From a checkpoint of a small CTC audio transcriber.
Data: trained on telephone keypad tones over noise or synthetic speech, 63.9 epochs.
Rows from block 9 of a small CTC audio transcriber, named by matrix and row number. Each number is 128 + 24 x the weight over its row's rms, rounded and kept within 0 to 255. All counts start at 0. Numbers have three digits each. After the name is the row's rms in percent of the matrix's.
After each channel's rows are labels from the 100 clips, of 14848, where the channel reaches its highest value: "responds to" is what is common among them. Only what is clearly more common there than usual is listed. The data: telephone keypad tones over noise or synthetic speech.
# c30: last pointwise conv (model.blocks.9.c3.0.weight, 128x128x1), inputs 0-127

c30.105 098:134129130106165150153128103166099139117107153127125088151147117095148156097133110147139173159061087122134128102116152121092130110131094129123108165125128116085124134143120125149136097167149168106146149157119117127140125162109122127114128102139117114121176124126161164153127100101123127073180131148115122105154132117158126125136116098114147113129092104116178150126102099159132062167099
responds to: reverberation; key "2"

c30.54 092:126203137130101070141109137119107125116110155162178136108123104121101091146123200159158105129127113129144143157175100138152107086158134111193145150152121091118119067145139099126147123110175112129131115163141148110110129153131132145078135113121135168137139130118130136125149103140118143174147159113138133126101122132158130136153124125119156124107105121082138110141113120150122149109109
responds to: key "A"

c30.100 091:148097155135124098155100144083122114124132104156082084119145104171126126137152148107144095147100125111137120075139100136116108133108158140130113121152113161104140129115130108134153089132150105161153139140125106135151092131103107097122115146116102113114134163113094142120097124125101128140138053111093100110146135089112099102134114209111125100161128157115156123168141115117132070148127
responds to: key "A"; first key: A; last key: A

c30.52 098:119102113104143139154163134098085092127088129135131137112119136079103131113133131122127112142151113185124144138138120144108152122153119107143131123131083128151131198116108094172100136147098139148097101176145139135158123110105114119090119116107112097115174138137099135135130132101121116110133061146093121129125089127162171117130128077159126097138104151108154120095158128113110113183164
responds to: key "6"; number of keys: 9

c30.6 095:115093128115165125118129115102104169119155073143178145125114102099096124110129142118119113131109107158148150137099112121080145101104098094086118145148137141119110143180089088131153140142145113147121148125146130136106119153127105131094085132113096125141130113128122099166116128143091136114158139096144143098127096080103167160120178121133142112139149093141143125094089179097114108080143
responds to: reverberation

c30.3 102:104149096131179136187103149162108120151117183090140062152118136071104141102148133109148099142174160132116132159161132143076154137107111131137080127139149138144142126145138127130099119123128126147107118114133126106104122120119122118109157105144123144126115100170103135097148128097122120107140074116101154132121111123168162109119178106117132169146179108133159152123131146106125104113150
responds to: key "A"; number of keys: 9; number of keys: 8

c30.67 108:083130234135137128170116098154130141089118172121107107121135149117105117119120110137104133110142122125132111109125128133129112106135127186136133129138108119111136116126134114144076167102129155141150120185110157107103122107102097157138128116126155129166116101121110086158129110129119132120128130138099113109083086129116135113112149079095159102145098167111141148080100135107126112172143
responds to: reverberation

c30.37 096:122143154127125079160125138112122132101140092136108132103108113123177151132116105137125057147132107161164097126160126142128098162154110090144111131108125088171136128149131113105137150140154130147144121141155146129144142139118137134122144126164121118132108116094149142128094142122136121120133147100086105074110085122127194110128175105171112113195131146102140101108195120118101113143125
responds to: key "6"; number of keys: 9

c30.103 094:131120115143154138180132140074116134125128135171103122121126108109164150146177121129178155155112126149131097152132116130102125124128114081103128129140101098133123121145119146111118131144125117154158120182187124111160092127132129148150124127134137121114144118119157122109130184150120113152169091095118131125136139150106077136205153120115177113096143112151119119092079102125136117093165
responds to: key "6"; quiet level; mains hum; last key: 6

c30.77 109:119125115152106150135139092110125097102160078134137145090190135241119106113141138125110182122153140119115131119128123153093118126111125137093123146117139124130144121135111135113137141148121084139113125123085155141109150106165148153105132151161121140179167085142141145127154119144125129100129189134125097112126142106114145129106126107124132102132108154090116148153123146113139115075145
responds to: reverberation; number of keys: 5

c30.85 111:136117104161112132138144130149084112150149048121169198117101134159127123111122113110135136124167151126130147168138151159120180133145150131153130140111127096149148142120149104103091133138133112163104125111092125116121135139164130078129121119133129123146136112165155150141181123160132166155161087110101136134110136133160138157145159107142128105171157104148137138092192139119125103127141
responds to: key "1"; number of keys: 9; mains hum; number of keys: 8

c30.31 100:130151104104159131141117104144159096145095157192134122154112124123099095152141145108194088150136139148109139110095107143130143118144105114118112158162118118104167062110114138138141162127165119100138169126144105126072140152147108139118107110129177092145119170134114171138129123129115150118092124100132154109153120122107113165101133139148132134107118124114169113088133144152179149145107
responds to: key "A"; first key: A; last key: A

c30.40 112:126141255118110109144128144152130173096141148136114098124142129130097156143195116102137121158155123129113103132139145168139127137121128150136156139123114111132117147132145118123130152130103135126141121117139148149138146095110117128134157144136125133146119122136126122130146136122128131115128116092142117138134144126111139137125124137157116160114103139126125126117103124159133108139105
responds to: reverberation

c30.34 108:118117120118124195154151168111155108112131110111159096145119110150120153153175106170094139122155160109103154113112101126134115140136139100128098128134095125131143135091131146123126103125103101081188131143135105090108094097122112171170144102122122116103105132126133123116091142142182138090121109102134168154119143083111114153125121177127111109131100102143144089157116180127152107135127
responds to: reverberation; number of keys: 1

c30.113 111:131138121149136181120180132097177102169144086136102218117110109222122116164151113160145106125132113126142144101135148120116151104125131101173130145118117131122139119104120143135122095107124118130140137110126117105155127141105130140128133125137123148135136119142112096160108099080089100138136152149114179086172102138129141158120154091142134108136111122152126106160147128106132111134140
responds to: reverberation

c30.108 105:148161118181117177198160127124137092169122037108110173135145104246153147101108134111129130129121144157144134155138123147130131136128119097133123114102122128145109127121106124100123127104155146123118117141129144131121142123109116089123120166108141127115138123087133125141122111121117127134125135123115110161138123125163144119148121121122124162128132138123165106183166105100109117138131
responds to: key "1"; number of keys: 9

c30.26 084:109133154137140125126165113111108133136186084111148122098180122088137094101148102129071150110114156138140147124144149145148099038126161076160102147125151140139145122121114119121124102151136124117130135143143108128110077140111135128120151087107119125088085154086131104095113155120119148109153099098154107129117095155089118115112118115136115137175152113140133106109118132122085137119146
responds to: key "1"; last key: 1

c30.53 107:076131104136106160174130153103095151143123120111133099108142132090100116112105113144114120137063095115148108098100089137118152096138123148098105092118096164141112127114110128129136130119123082155100112134136146099111156158068119141109145127131152127201117110185128151148139117106105141102121143133107099107108090109141137127109153187119123130128145134140114138131164171120116144095100
responds to: reverberation

c30.120 101:154125133184132135218170137184133167148114077179135090079101125163133161112121111101083086125175129126157118111106107100105117152150131119155142093088137138125127133130142118089117147158089178121145120107114120112137134127125143155139122114128112133138110112121136141144153138130138149096127106150125132119095133150149106072139107135124119107142120123129143111122135129097148084150129
responds to: key "A"

c30.66 095:115112142177142115139147143114129127155105094120156143178133148143079102130117152123108164144103106113107158117111121116120088139123184181129093095165097088110112153108133085141119184108120115114130085118101142102113088110130132158111132113115124179167126104133091091145121119109118103122149162100127129143122120102125089122135101098097126100154129179094154135144106142117148145143128
responds to: reverberation

c30.39 098:124147102136158110077094086118167121139113195102129151140093162155103133133154158102112121138149128119131117137123106123143108121130119110154147118100153099115161127127104114119057142137167179091140124133112131129126197168094126116084128142144107117112118098117133101140126124154102119148178097135127120107141131114129149127133138136133137113136094131088106111181105132158168119085099
responds to: key "6"; reverberation; white noise; last key: 6

c30.102 118:164109104120109134191160120099153138129096099137117116151074128183124150108135121082109114122160117192151079101119092122137112074132095150123144115125118098116092114106125118162127146159124138123087117123104100123122116123106112115121142134083127128136088120116137122099093099139127144106111151151140132070126089120151158114154141115105123088127161162145141159134132155120094150106112
responds to: key "6"; number of keys: 9

c30.90 082:127128128098095136128132117100142129160127129096128112099144164143128132131127160152106133102089151105100150157141139175104131127083143136119133112163143133115121173179113132111126144159158109168118137151147079128114113204100115085109143147118125084103107127133174123167085134133138132137171137142110127108141148139142125138167100145150153093133176146145112130097112117121112072098164
responds to: key "B"; number of keys: 9; mains hum; number of keys: 8

c30.81 096:131113125118138133156120108145116166117118079114140109172085131156131160141215137117100173117158115095147128106136135109147148150131131161115129109117122121149126124144129151120153151141133107132133096152153162105170190129104135151157160134144148099115147155179117131159150158128134113125137127115142144146150161145131128110131139213133135144113133154126156149075118108174153110151141
responds to: key "A"; first key: A; last key: A

c30.12 096:081126145088131119137143129130131138101166076166123139142139158093117141145080124156142134093117109118078130131143130139136120116114165143084128136144143129115114145134177112130111093119134154142122121089102136082160131166087075110126126129107102157145123107128108119110121119093101145098100170117111153105109149153102139163104150066107135085122126143141091109130133132094116121179086
responds to: reverberation; number of keys: 1

c30.30 088:139112124121105081121101147064178102105116111124148111113203137090116086150146134143109133134116095139129125129108071119101130097099174146089103135130117111123086107112143113116124119130061137087133127135110147165119099132111151151122102136111129115130170132140134147111136107149121130119131131094174130114117137122137097094144124100131091096147146163157133114184134141124078132119118
responds to: reverberation; white noise

c30.27 101:132153123116147156147079141144118112145117188180161167123105156114130107161131187084128169128132133115104130171144150148097149102090115119135093144138131124100115156140082145148127088116126144110153082097158169129110188146113131144172125118121124120116124124139120107151140156117134094132121135090120138153163117126132126142148131072139157116155128101141125122121112134165105119117184
responds to: key "B"; mains hum; number of keys: 9; number of keys: 8